config.yaml
image_size: 20
norm: "layernorm"
mlp_ratio: 2
fused_qkv: true
bias: "all"
residual_init: "zero_last"
optimizer: "adamw"
eps: 1e-08
epochs: 11.6
decay_fraction: 0.2
final_lr_fraction: 0.05
warmup_steps: 1220
Rows from block 4 of a small autoregressive pixel model, named by matrix and row number. Rows with one number belong to one neuron. Each number is 500 + 50 x the weight over its row's rms, rounded and kept within 0 to 999. All counts start at 0. Numbers have three digits each. After the name is the row's rms in percent of the matrix's.
After each neuron's rows are labels from the 100 images, of 14976, where the neuron reaches its largest size: "responds to" is what is common among them. Only what is clearly more common there than usual is listed. The data: abstract colour fields from 500 small random pattern networks.
# gate: MLP gate (model.blocks.4.mlp.gate.weight, 512x256), inputs 128-255
# fc1: MLP up (model.blocks.4.mlp.fc1.weight, 512x256), inputs 128-255
# fc2: MLP down (model.blocks.4.mlp.fc2.weight, 256x512, transposed), outputs 128-255

gate.64 100:448526518526589447423453430481459522468482436529503542505553493490546487521485546530557487533439461524402476512500470453570503491533572543487471568519538569552527530521641511523504544554504458532499489376377474536495511545502515409550470431478473456417556512492595568391414482444437541508552519428573561411443464480440534578500492474439487472508467338519516550484604580511507551542527
fc1.64 108:599487442567538454555457559465589547535508512505506477545550491521436550501484541556570444547526490542492445519507504531528408556450461403508561515457558491404517448523433465593618415509566498420562441499503538476363522370482559557539484513440523489457507533520578546493406497520455549457540402466514473491500506564509520525488492488446487480501484452484556591450505499474511442481506
fc2.64 107:462430464545489368438528585510455514532457498510452496485273523486543509479537555498578495492585546545446459491551544529493491515562525550462436508491495468548514505492586515499411493568487426557531523445467509426526553444524504406498505527567513501515476522495517479482555450425493605465508432513455418528556430561501538448441536470525419477466480547450465490479484447486523578507525
responds to: smooth

gate.19 103:579502516574423488506434498466489531494432520450493461560470526534428512444495510474439487575535471459493541554456518511422524481522438558465490523541462534552567562498590482461564459508462570489471560456406488452512492451428483498549510546423504518551482481435463439452550506570539443652529393504493454468499498570438444523488448568550466463545515506467419495484505632547457490511520
fc1.19 097:510557459405510473571503558512459556536527594458532520455584466509524533556493541523473505515445456551498467528514468407471588472506492454441534431515581462435559493484555525501474526411488474524466520491485425500475538528445527508447500587417461486510534514536487550482500541537595482566571569532439513492451480493434547618469494449475402508466567526411436505527594434491446518501462
fc2.19 099:529461473499439451514545487451433483533490439551473407493512581435491421542476443531530515501463431547565521501518563453590481541520483540467502558482480579513517558476544459477568590494542495536460546511562525540501484525488429532486510546498468430594468456509465433477560643489536535481484533549545523454508427502518502423448456475475499407604524502430499375410589504526547447492524
responds to: dark

gate.463 100:498414387445431514508559503633606518525470499497524439486546391485415408538612461533443446425487477471483515492504504507525583510475554478396490504475497541546527513385546554513489455506404461465359448466574526605536486442528487528490453439492471539493524498643530600520468485506558422461529476525517439483461452422509496456516438544476568525483569413499426509521475478506595507544586
fc1.463 100:564563528492490387436597520548558555503507544510514475441466544476528472445494483499641515501466468561549487531525502564438451529414522489475511449563573468490486431476494460323607570514489486447546447523499433532413490545574529484490510522518544474486555475519498443472506497570485587495457445545543494583476528564555492414568460534354496508434502457542500507539470512462505561529543
fc2.463 103:612532439473509488474393536547518476593495462534445555434595561421484483546570456452499562539578429516589495471518481450488551465420424513477568489440434476472508481489497452559438466503542454539497535536459505558481498522455574429594379581603447502486580447456490496512516599420481497451563453462558556471524483486524551501462553494484452444628575522535549454485520508583499567576497
responds to: bright

gate.356 104:562491514570475530544415476499431456483491420397348420504414476577514514482477518509566527556457525589506536530390521483496500460398508498567480480586618456539441584530589513495488568562492560522489478475575560532457499506490585564531465582513548418426542525538494478423524515520524547523536555471473604425494535533455490464507606436499543450547514422492579545477502476493560472516569
fc1.356 099:489524579581452542466500443516454533488478506534506504530502492552530556445514604402458500502544416480478555587561522506527549549464474515591576556442463524499486478486446455527469381485553432455563461537481501452566451551472462392534533527526441555545514426457415361558471541519506528529444485490505422552535549436560668598517491461491538578457512468452519421446581539478483552448438
fc2.356 100:558486407564501555472461588569504469451504471521432481531455565547507499606501531503569463441410469498490500452503502607508474470494429456540545519564492453338464517603545482464574518457459442479585503449454542481428491473515535592484454410489528533523615417481541529492564531465490506468494559577385616528518533448504394507577453443486510500438481498455460505483493446566503518512599
responds to: fine detail

gate.26 097:567495484442570525481462533541518550525443514531484437509505509508428515475460529477531485553404444397515545505519536443576513487523495405570533419534581451488519494541523491581441517502495479340496540499440464494451535431526478567521507560444505517434499471497640515473520487481480552564580588475485527432477526495478401501609555507443498412536514470509527522558534551529550529544602
fc1.26 100:501542439574535506576462467539511470424487469556490444580526488613591562518440450526546564512454514457496510539482494484491500523518431562506484487470426458544523515656491443481552529544533532465506585492544525542533436557537522469497532465444607538479484476379513349430444481559588568478517435458498461514487463515472549468555490534427457469475438513458548447441535454445482575604521
fc2.26 102:580432525564517476394566385579533467486601542466558600511598545510560567540512498511579456394496520533417515549502568453526360447449518514516521580570512509496506414506465539487505416502435523526448481457519508568463507492584512507563538539452460520528626509501519525446495438510449465482468517405534413464509470476496460456420467518538456479592379563530493516454530555504555538417487
responds to: mostly green

gate.142 100:477460437517548505450489498491571565570475542537506556470445565463504475553469499505517467660472575427468457473438499514496393479501526498520561495553487556437563584555491461557485466474560506421657455473469545474488521501433553498521494457504537487447437480431523527428463460441495382484497452578500461533552472510395434483532456511452615449584530466482435546466493516554450459503526
fc1.142 101:536561533582485519598543461555431615523437511479481476508460570478489515471489538573521549488573468475479415546520461415537474506513507517473616555515554406511466481471590519484535514513557481432523442513505425496453412503482553472548454487560572512565493505547521435548520435421555537481478620504467505482490461543574502485519535481572592471494521441510422535552546463511506541559547
fc2.142 099:440521589545516511464430528526462411452516466573436483535431553502451519490425485481489489506500435511484390540501534509486503485555558517446522523477496490516462634490595535500406513475472586404541406529509513523554489508455573505553489529517548631490528440540451503563628492527517404431510402498537563514517403492499455505527550515553654472514477504507501531473409561514473552578461
responds to: bright

gate.158 107:408515497540468507526583479479528521533428506449509483411565562559507542439499502490645538588448512454536513476511414483567391475464464490568552524500570501556487459560557525452516566483529490497447572394525510460444492520507530465449454504434628439510523526569435464502443562462568509473551504489559411513531464536572545551498493559487448523579522427497485506455461510464518424592492
fc1.158 105:456504587617560560463528521635485482443446580438524567498528476470486519501493616521507507488452448614501520547474554468519480491517538458449524536517582533500450448487474480504463476575483458441492440532512545464540465515391528511455510467511490558469525484421534411509442555452500482527502453531530469576500516481509456506499468523691622457499443438483456524443556444499496437582420
fc2.158 105:495462426487481413538489568529546482611432498531447544506533521563525532466499477497486518451557533533445534539543623542509544563528589518495453547544548489468460470503534422537510508585496477438477508531544552511506449441564482582447453465560462447524461493519545503500476480566404394417482481546595598518417479524505364473503477495502486493441444602501486412514488452509505504442510
responds to: bright; mostly red; smooth

gate.473 105:443538390545517387464542497521491482487476433405514545555516570523550504507525500524536576511510619499407484524467474508512412500433512575487510508523468526598518519457593539438443506522497516412536476393461499507523542507449461450526454565546458549597460473398421412492508514445535522372500483562474461514486481540543531448493482521581512605544470398484441514513553510504493462514527
fc1.473 108:538504488511433529459495554436498427506504455443415548516484507440531522539477508555515542412458432484546439534501481562472574471571551506476524563584547506694406450497484367442566545512507502529560396477466564478521478545462520421485507526575517438542407372409446470550530498416418530494451529637438579541492490469517501524579463526539515523529407520553437520494528429511413453469488
fc2.473 104:506463534485552586470434466646510528428474572505498499560482481449530445507483550486483435421487462474460647540497516515553507487551512534446512453480494442476444422426489486539502531408531457482525481480535366593540507492447502518487498453490560427359529481514510518404512518508530499464441445491503511515517499460444400579543449501457557551526506476554548563448428466577487445443599
responds to: mostly blue; smooth

gate.371 111:539507447543403534562421539531552534588487453544519446519530544518514472513531565493518502573522534423551524479406436528586476557504397444593528416468532550407544459531446424559474402491513505437376466441581577541473574482488479515526430416505516466500404593553529480427425527509502483437559558532519485457512527544443444579491492559461494483592597465524463613477516518556496444519513
fc1.371 107:570523470534570523569459488417531489461526451433532473518471535463524511510510499544529637394571484407458455532507508565513507567486590474454596464504519460582383513517521544448581486561535544464472415544487459460492445504347542532562467599493440546512529499467477484501543430564422489529497586519456598443555531586486503473489577493517420507455484537401468512499470474549473388487485
fc2.371 105:483344465547409464609488628570527526528559423491502516460513503499503478548572543543511550463459483454500493460520484500501504468502576502524448514496464523538509545550520478593678516471509486497420563516510386505493502486514490494462516529540491508448419459472580446545618533593488491469407492531536505532515434536555478524496567484456548554366481557493504452462521521463481558469461
responds to: bright

gate.197 088:496526434408531438427458533476417621566584450490506418475538558432494463531456490580568453518518487519522526534422458458496558489434469532497566508518492444461509557506524564527451455528506510494671449487415522504576478485544480539461512478546560450553577495459469542587462617509446459514472500328585565537561485545498528558515359514490479542489474583451540455413468568524550552469448
fc1.197 091:491508481532620510567455532461493465430554546551463563536548404457519521487499485460465481571507452414506443525571505469517504478545620542530513456458411484476411447475433476551426515670494527472483503479493541504412504480549525492551485525432527482480473529487597488510416537534523443530494517459456497412485540584539508556485542489509437591495477514492533569613494565468510429478460
fc2.197 091:503467510481477430506602446523504546511494480528530406530503479401552492515493447562496468507507491597503515542388603514566525586500464582469557573523585546526418484542482431462512528499406544422468509460511469485580463571429496494522607487544500480453609540469525502428489493445528428419416492396540476512517512466495461459460439447473457473472527590477501446424492486532484505497495
responds to: smooth

gate.503 106:517402526477524433479450589465580479564489514524550555525490493452502536517488515490556469492452563547461429465442388533512414537500462534470525535525468613553594555454546436446494599472465510507552449470401471367392478524452555444504427482453548494513438481485505456480420472428512440416553494613494470460546524505475550441517361513532535478523451396529521487464483481510469475598517
fc1.503 101:572559432560458561491400521460490442500482416469425406451498566480585453432570488492637545455497534507521536546477565484535485508553600581528547482560486485537490517461534547464552501402494488417479503467485471477443634490528389516504537547482470409523448538568463466496528429435471517541464540557453510656539536561510514545466462516486428526468460473518443468458441556496458546489560
fc2.503 102:425520588430560427477508537478472522506516525529515555497567494535506494508557403522508466620492437465454469502434545483504542433453520490491493538521593513480505414519565400520455528547571408499511430484378452438531509481516571543502433531463540492535517548468499513505604509443387532511495513579515494559587418459496569554475516537450551489473421475504485477493496467381544497457421
responds to: bright

gate.367 094:459609481500434418509421459487472543545491520529454507470452542502473602470503515575554452459479481451426560469518547455398500529512613521576455421528426527432557529550583507451513612508582465455551499468545535496485411539475536449500485529472454562532481450455503394383498507516458529518512517496551504469511543567568463524562457589515459603538394496503465561511473563521460531495501
fc1.367 107:437523425493392584568504358534574554569366480442574579509442526423519530473620505542483429462502463505523400437483493532511509458594471529554553508546522487426544520506558564560488533453581504483466476479558587556519509514585495539528478452479462545511409491426501481408513470486480537474454509496502550517521542408535453488576491549505559466553507517539455493550481523514464499427565
fc2.367 106:471541505506459531573475577447467513482554473538460495482404455553512457532517584499502549497444567579419460399478492534486491468535567468495471581554560426516560554510551520546530498492529538480458572465525418513494482534535541508556542459483620505462526541486430516454505494488570567538524500537439483574465440459528510507444573537509587464555482615463348492571508408499453539490416
responds to: mostly blue

gate.361 099:359505424461517456465551512478550549447500547539550427451513472529507555510601514515498464426546468439522490551465488470480489520458551580555439405467494493488515467526431478501513522422503571440463549476572545547528525500497442543499511641502454439487537491454466538543622598534466543557515479530498511445486536486537540518405540494610462533488521524604415468426467519451455518490515
fc1.361 100:578502498513523617530490519516434454499481517478603517428511495471538434410492472439441515505464571383500508434453582497481571481558538520522508401541556473534527454579525549565490500460531590553439555531455432550550517525442479491436421574563473553529568551490484458461534452395601428586531479502445621475513515501521528574519564576480577464490517439588577479539510527530459432481457
fc2.361 101:427487488427419524509573479429544413487575459454518481512517498375506466521536558508539539424443553602536540584530424459501445473441429529433457452494607569520513462509535477496567487418524459511559509588531481478562540543481463575569518409521575494507468506610498491452467458560509485493490560578447339489571491510474522452523478513538468539569433471557491511471458507516510475469503
responds to: dark

gate.432 102:482527467476449584569362546588514484588458389496464519532489501493527495522580495519485390539468580458488411565514544536439537376547489499558528413478581455501478475551498467528458523552459529469559510448460498516520463522505608497476505531496562517499552475442506406482432479481517460559573545499474535497509471518602461505466440512538593525540393561434490546439504522523423390545545
fc1.432 106:580460424417530534457478452437531523579474642459625498459566519487484506530514438464508501574562474567518511415482477561430552535530527466389490541450605474542465496428359434543513478472601490522464517555534579585407471490491503543456523475418466490479550543600497483500566538457564481499505506440491467565527496515522553437530508499464492489419618554479460509603396469562503562407533
fc2.432 104:534385573575537517500566440487431443478515514495427445536519548473532446553472462499579529524548393395476500557479479509477494570562579554539511467469432526495552451561487513575546487573515483469470545509587505515475532475429459571537472471489535551487472516520426521376465411477523418475488372540506460468530489484539492506591529462488553483485491584502491482580498547519498549495519
responds to: mostly blue

gate.51 103:587542526544493621494381500427445470472480401539437411561381525585542464472524427522516535437511531420520319598529558539520441472439524575538533455474510529475453419594526552441490480516522471515433522431555445463554451581490555425585439546512513543485527478431499486520552552411528538492503529465491572458519611488485542496540469462513467533555482511461515427524499570513426422478517
fc1.51 111:420549506488428497497588532501488500484495512503497445435509496507466513480461564522572555441482539458511431592555515516380546429529542418572538421403473489499488384536491556430471476469522543506527502498548471445548525451444515451557602491591551539531548459483480358552575495510524492433575487510620531512468462482456554512485615464509531485523526519482514526464472617558455391450553
fc2.51 104:469485561522517545564433499432547543512519468538475564414533481539487490570535533427517513684495436484446594575497572485507486513427521474393479521571533529483454508415540478434475452482537507614489555518426544411551499528408567528585530531451347572468538451508517503505487501446487426532526498494509364596470558620477517426483436485481422462468552541418523526544489510536521532537556
responds to: mostly blue

gate.357 112:411426463568535513457414518513492475468438460497504466571464492518508414511557560499439408562507588461625466505413450447515451448474488512510437472501476599507462521502548496560513450471512580491481510458556521542548496495451454543580463468534506486542418559404472549484447436486434511454578484539399497471534462539400427484526556611505577526614479450414511536568477530506483475509538
fc1.357 114:430493489532500477464473524392623461529433451542477509452472489515480515543493419405569501599571536444519517536391447517497495463466453433456544442505532530559544480518436491543442431543507556487409368489551574493419511492548557580463467485477509501456474542430580500461416452508532498580533550575497536462579439458451463436493494535502536412592605490536462580530452479548457512518548
fc2.357 107:512531338452575393521499447555577526484425496530449447443562530519524481459470486554551552406489507547580499476424496494502496476603482481496560502447523527493504521504544518435483472534499547383449591558467457469587534501457536513560519540491549486451445478425478505492476566467472492490461547462514547449543562545529403554500429562544412462526470441588435515502422495496493554494436
responds to: mostly red

gate.260 100:544548558524568420612607527543464559443478557482495529490533502517467497497443515489511400480503453499485464526504452550465459419529476537506467528457478462536518475434575444467443556421524528459426487417538511593519471525465478448511466510507501468479566604411491507478514467550460436450557542563539486486423435468572551496513505600558495492566573525544542506478536460501525457489493
fc1.260 105:530477502484554577471528532585480498493469527449478529546536499480615481568481496549456456476457458562535525404547437509655520520459472473541541567457503594580384495496500466519562463520492539568464395497472477453435511566435528531582465448548497364540452522516444417601557475484347521504495557516449442538489507436489644534556590522489468506483355497470506457529508481420508468448466
fc2.260 102:463513490521579574500503477605503510513513455523482604621582621493474507443495416543458442402415515502554584534519500487532561556447413589485547456407409549496520543550524457502545556627442491442443444558437541464421463560573501536437446501524462426481502497469472459555483533478527480472503541451608493467529491496548491522508503502605461529465481557491464473497468529388607504459479
responds to: dark; smooth; mostly blue

gate.145 092:494500391529406470486491507484493575481472528490457575474459468556528544526354505577547567489500449553467542433497506412505513485498484530438490556529467530474516430567576449415543520457591452530449549491526529509544454527535491497464478468502437513562542440586500525388478480523577473546461549562517497489579535526459497484483481587475497482506574473499490413571479428565464535513501
fc1.145 093:459545464497517537543497489616534446551452472467580493469514564456546503536494576467514451476575622517484503463516506570540386536504445451588468574430451500413473474550460579515478541435567525397469515512549453576540517497610474525548531468540488438525479507431395441417554446541506532511518532488615537538461476505573420529496568468531480437481535540536482542431538458415496493427495
fc2.145 095:541593578508471398474533449561490608430483463467538564492477488406435496554498418471469490492497494482374462531546431491512452519493500542521480520535514517467486511510568398485493459459505493583469497524577631489522464578576467430503454467520458508435539482540512549562507624462518444486491482520557457438548415602523524444469446555450523558429459460429438413566492538509449473524379
responds to: mostly blue

gate.162 097:489479455525489540482454578558503512518411475607494498461532442471507542399566538437461494530475591458426376555446442610556451469458495592590476532551450545493530572473481468494451473488526503561495498430424520466500567510485434413570485541463504452519494528503474487529431501462454487385576462563430565478527518532455499535486465613461594551504504403518475488467562546509492433558586
fc1.162 111:398515548436550529556539396482494533408548562499500519468545525474570592491582543552469525438573465594534410515567507426553454500488449548474509444411502447414429491567488556527497511551464561440477485502516515491517579484455392590466498456523442489470511546544492688603526477516483495473487507529497424492471541480463507466483528411503540469462527545542438501543438446493502566438436
fc2.162 106:552428490479524573488530553479428384435581541438565475535489462553507275547454492429532502486518475401583545421448513501475535535461418529504508460422491468537499491498445551480445485579508438479469435526520523556439470527526530501567482458441504471485507541458516490448527559546469544561550509462446437520552543572490463585568517475486588455574510453617557411550465530527492414494535
responds to: fine detail

gate.109 091:461540497479482497466496560590559532460485464492514542491509549489469529416484544485461562563543522424456513441379472500574457537447526517554509469455543392575535536508432491517479442473551436454404537447568427499534607468514432567511499543567458557511474489501466515492441572454549481486457539546465519508483489553468419529441494378530451539561632495477462569500488474505556588454524
fc1.109 093:439587496562475548442511429540489534475453562558417454546516495560607507496481594523504516526524392478468551475529462512461463572531473450572520413506485511548492489469484452458513467519492478420544508535505421469549412597404585495447537514451443501528500540565608446506478486486409532443505557410512444449498532553449470557474494498521499573439422471534452464462529561442434503448477
fc2.109 096:454566453374491414522433529479415463528491541547555529499510519459499412427441502476548546455465503519467539551457472497508381490389522480481464491509599537542559487531420411541473464496514384492516559449551393602403501536523502563449482541467498556484548467464429530481534495508517419526528519541524430500538444520488585638458538517448553450455518575470449569525455529507471611532517
responds to: mostly green

gate.252 103:480460529559487469460467455476586533510472535380415500570533492514544483548410544488372564538498542453455500431482397437531606536517545509429598477438498552586463520452408497465489406597519554545475511444524473545498470590424550460425485452587476555552426508434401460538495516483473457493490511554422557522474489484526494510566503592592502545514530541500471517459521418436441497482501
fc1.252 102:527593523530486522521487566457498485487460474467532491555470456560484534482515501598431448402550489551393555428530540484426453493543521488478474508499445516485485475549501573489492523509590457557498460510402483473493487459524511433489486490440473477499605447458461405498532599492483472545519413454451498572539612448599469412535514591511437546493526494515521491598426553545550575521530
fc2.252 103:491482551478630473497444455507528506527496533581425494566528610468530502588455422530411417496459523447599478559464404525546590486572595477461577519444536441559496493531452372488491549396506439389601466423526469493502493450496517484481485559488467420526483608553433501433574433504497582391468444525543500532421417500560505498501503469391465481492465513464541446545476510539498556568466
responds to: mostly blue

gate.256 105:509509499498376464491544508528511532535450528505499515481518496523430459408507534419554478578520510395498534507401507583492472537523513484483544461506569549423577586490497493472553504566501564407442433480503629509408538439518488548490512672476512526437579502527512498515573531410523515485548498510455463484572516472561507463433485563452469525513608492534479586491405503482542551533617
fc1.256 101:478474492468531477428562598531577494628499469583649444497592545482470504431522503464547483471526483488430514433491469538532494565483467421524499425475503555446501489489527536520543409495501549479515507530492436500524514457512533504621437539449530567543504569515506489470450445536541521545566471482534457453444478448499505544508501489373492523446584459455521489519543563483549444437532
fc2.256 101:422455544478540542525549482529427467473500533441506484448447526397504425552519464446557552386585593463517471493463425492478506504515464506513531512357538603484432586497487529480548605392538440518524480506436522495457509558470477472483512541480426486467523520434445518492494494500552340521524518522435397508574478517482588580527590532491497475501450439559450516474512449540543622541399
responds to: mostly green; bright

gate.133 095:544486502433474491476537529576509612453529529471535409455452456437467557363503530444580565521515492425493556480497618584532557563545516534494534480505636488456564561485449466465507522535540543504542450445487428487397538463549495519422447617503515490490519482532538474517508585492519493554500519468518507521514527468500412505378494502475406618503608480505467430485463566433505479489515
fc1.133 098:484514573520549490434491505541612510586458439502569466494532482492535572573495438481512521436473534472541478474528456495527533432456513487519509500445556461513532486529488437563580581570409513480535535579533486442458378596460589574451501421404470478467494469479585474397442465504472393560540562470411498415404441422456519522489485464522542485445522543467449402476499526493480500514526
fc2.133 098:552373536412455419529580526497422526539566533490366487444444493509513507485543513440590541461440502464532509495457546471501428520486412488496541459486466491503431494477509440569509456477549451496589545500522463460487507456559450538438395527582485438585473489594602525498529501564515489416560512489509469601433538481521459497501473518523473529531491567436433566568482442497519379541548
responds to: mostly green

gate.132 094:528558592490528527480378415499512480435514363535574475560476538519479415619417426497476442569578534479632525441462674485463548476447538513542530509418540452530423457564440506494493495533501498499511547445522503527403485469516530466451460432519459527518473517497543538496496462556536489511564608542521561474485496400454482490433556480479469438623550462577505569524534514557449499465487
fc1.132 115:488497535456524478466479535515456511426419514538452521488467428577453461536533518616523531501467513493561465593511407488416461431512571398528418551586398483519566482528526518511404544549495477479476588529549484564649389495532617512515459507647528454493398498501393513448424536492557547475496534540519486547436464590448510546486507442564482483502591508532494563530572545423513492397446
fc2.132 114:514542469484437424477541490528472523546505519521514390450568550543523582553405499418420510504522502595487515450495607444544489447619557537519439446566485525581595445451543452527498464581423522336606498454521459457564545501528479516462429464479460462427534561535427527499486481536553541439524398474420511466517568513513459487530537521484470547515484417489497561532540583466476535494505
responds to: mostly red

gate.333 090:559381509493471404500504496579415534564506384472354423519512464443574509502462478550504511550545428386573511533535466496485485448508514536560503399500463416520464539540513548419495491548510617515572560505472479465486503522484444470490566495543533502440476456570494487544492578509491468528438537364573557550624569451554572554469504519485492577508622486458588453425441557490495461497485
fc1.333 086:533577418582490602536516564521588395470432472532468556499519536508509494482530484535489514484563445423550451538476463449511516508488536486495404457383500564483528500529464446501510558356542459525403543486530489472549495513574444459459512436555413472531398491546409512460595580532604561509547537635423465444464548428515484508411515534478524361497525453505497450517485494482506538506518
fc2.333 087:460480514528520400495480602567422573474533488475509485502527489562527492531473462518550492554479510494471487482588403558372541452490481465515523529519467439515466532472536536447450432576488615596623587569482511512478463538486535482563446590528545494474507408493541471501466525524450500546507554444521575573527498514515438530562483559494536591463567495515550535504515512498455511411439
responds to: dark; mostly blue

gate.135 100:507557476473502543538475569530497526447424436438461463406470511578490469429496495492496556555439535438605503548537440469502368466435506649503471554528505414498580491527502591550391516539509590625478440416488513424528518533509432530513435560529532589480475546506484475447510469500569543531509592511503549487461465606427546573535443458525515511550437510516430530541514455514508496534499
fc1.135 103:490426540526450504463400523586451540496466491493548583478559504656528477513513466484476503495514487459423602520537493467492485404568453501490570471505566432583489532436528504569557459476485547452353469493466541476533511552551498499603472554474487450591429531544508498547412448488532500552525481455387463568433488387473508523509512531469613457481574441533568393503484591502464587484538
fc2.135 102:555467441468560474497590542465538547512515531479460486477500551464518522491497519539502506486294605505579461492558558529580496495475476481477488510516598441568457536446505519450520462522433586607569511503513464491460523466496490560491507463510519434405465510468520524531491559531476460449492397488569506458513481512609430602535532533549605476509501461495424571521489417422530522413569
responds to: smooth; mostly blue

gate.74 094:402506407452460555529572506505513483531466483508513526535494505445506501528503523522464506502498592499557485431485510510472526435542474500546458571479426518450552390510486543526491479563543543487447533439504539511494492560463545494526491407426476518479488545420590471464488382465402500424496472481624534568476479482502460509540466488609525567558450525537504523459549454541503489491450
fc1.74 098:540582553416485469549406482513606455534524460502528500565446528468501501493487483661559474431514492482485477466549500524457506468459595517431495516563459491555468472525431478478520519513461539477488489503471522470460501499598524600603476505515544436541483532554474494374557547437544496505491509545488458529508550418475490520517405541480441519475473534511443500465477492554503529505471
fc2.74 098:511492432475456473567528524519466470498500509525458559399464472433516570527465551590407526423467522561566540478470541453472461481528539498526481429475491500526555417523514526525508552520529520520479436479472435486551572475436438512421423411484533486469405537493499458524533422486493513503621475509518453551520460464518524522410395465527494535501463547505452504545523493625561466480555
responds to: smooth; mostly red

gate.363 092:488466576512450466473484359503455576537431412500510388538491445476493532471504457514416514613603492574516523437387536488487499575415590530498454511565456469559517387475415514515437493488575562477554576493548479465508500454420482435482578527463487524623603472538525443512540494505495432548481440482515430616489523411545471525465429635480533411525472550517543553455421562505448507537486
fc1.363 100:550434451452472511546458456518453628519502547561524499446481478373538605507543523438541526445493471612475587481555563415509433487581630487486494557550557550568470415506504535458565525516457450577517503506540491476580528498555507483528470465545540454543512527510482432455430513498557552504393504454470549476502447402527426565571517485519564600462515600484379535563607504511498528557459
fc2.363 101:515536396472488518529500458525466488464537499544496471516499544403490457559383433480504488647507500553413461579545497413651567468489491540418520470503568415493499502488543466565474541501517516424605409419541571492386510545488528525486489475467531436495502604456394454469514567500492494462513498539544488536575444539589510557492547429585406447486515488527537480447498467530501486554492
responds to: mostly green

gate.220 104:479591614542446440497441452447500501525572537553453502468448539435461486557489519482580403511494425497512481442522561406373522469548511475534422419625519451525541402555542527501567605449509477484506518436532484473485505507546516509519477462547478528484577511480573553415561503478542489592523578558562504431506547452548506461455598471417407467553460483539525501541485614548439544402516
fc1.220 106:473569572485498464588509541515435441478527517541451556489413486573539507487489369471481504504485493513473442500525500497511436381601521567520444505527469396485501558524527526541510532523549405528491559452491463486628479579547480537509500494521450465521567473505483567482393479480484409494498562555484447509511581439449451552471528541495432424534571499510510490548511565401437507462535
fc2.220 103:546564521526504517559477496411491485560559491555525515482564497577606489523566572400489444437347558519559539425444462482466464510537520532528577494498565534576505596523485494571531319502417500559478448465500484397461464565520547469508540551457583550452424466506475541516448503498488514392403489529532409513626424493462518498489560467494427501610468516449557502491561464520518541406590
responds to: bright

gate.374 099:598385502579500499512381508481459429435443451444492511549460527497543396514545467575404472539571505482550436493490469509540485398423529581475531540589593528519422512474454502533510508398512537515402566468506463524489487526518462556567529478516583470432462554506451423465432434518561506453485501571472551449541545516454532553590480514538492449586518565410486504566462509564469503518426
fc1.374 092:476487450526560467563495501424431499433495435474443565385524551616592449473534575490454523498481566519540489504390495444500565499546517456564555443549575552495525465591576485552445489510628509551516491465401494504365614575463488563472483569544463496506522474469515490451526603454457554515470521488522487457490532497497469443398548569512542461536475508493504538561469459500432472473494
fc2.374 097:553484540546426495394477529450529502513528525525406488628487494491509543590530553533510639490493455511496486501534510514459453471485536494494479480479527523515480445396509460454627549484512442515517478506610372541528503492375482533448500580466562498467614502498576542478592433566488507520480434550512536558521506551625508535517543405538512539467595344497501529536556568460479559494369
responds to: mostly blue

gate.270 104:544478594528506528482496448546461548507550504468442513549482526426434491600505497582475457461459456493500406467527537459444604541609555507452530434589504418523524456550507500453466458376472529561423460429572547599534525443550498520453417474592497579428514510542558546447569492445484444510532522398504605538407503522418496540492584552374504460577518568484566534513529553501494584465547
fc1.270 104:481511455499531467459511481416477475559561538505482547500569510509486495665570597454425534486664487383496527456565421514501541474459543380431531447486442539496446451498550519503520424474567460513570483562450532586462431508392578534489519451459419455582504399467498540458477493486439510512511430515480419454574481506471466483480490545567540567469469578483454556538543507488521471570541
fc2.270 101:540499516493451425528580502602438491429469424562432451491491489465495428500490550525451564517421503559433546524525494491524530514554551578527548447588473484570518550507526439464399582495437462551469507502433591500432454515515441467487487470540488493508564490575406552524504493418457571468529413518460395553470547523430450468526610520503448487492546494469472456532384550544524637624525
responds to: mostly green; dark

gate.273 092:453519441580451468470479508484548592463481479530435445480579620473491429484558507527428491413442532482526533505585510542513415482523449639511547470541496513480541536526477484500544505587550428545482529476484585363586488506505404453514517452584423500472498459457537517462516426601462579570454503435439567523596459450416492476491490557501470440507497399503531404527485492542402520489551
fc1.273 090:546575507543508461436573458490454481503420452591473592392526451514491476465482534407495489431489500498490497455536367527437561504471510445544468415542473526489561446501503539428428521439486512516478484548535510507484458503553550469519470504434447421423483511466493410459526532495578569536473471550499403478582466497516341434501552497483477461425546506505540532489397526536488549465471
fc2.273 089:449477448519540419496507469574505511507517575535478396571418516484490504515532479575571511538507507520541433554433543480604467523447506578443471529537585499520547493535497497442552508561425514377434458460541439447405525504507532486535531560561546514508527535488534502534449503450541475479336466434507519510413527375588570551529479463537558511490496565489530424512492491529567454541584
responds to: dark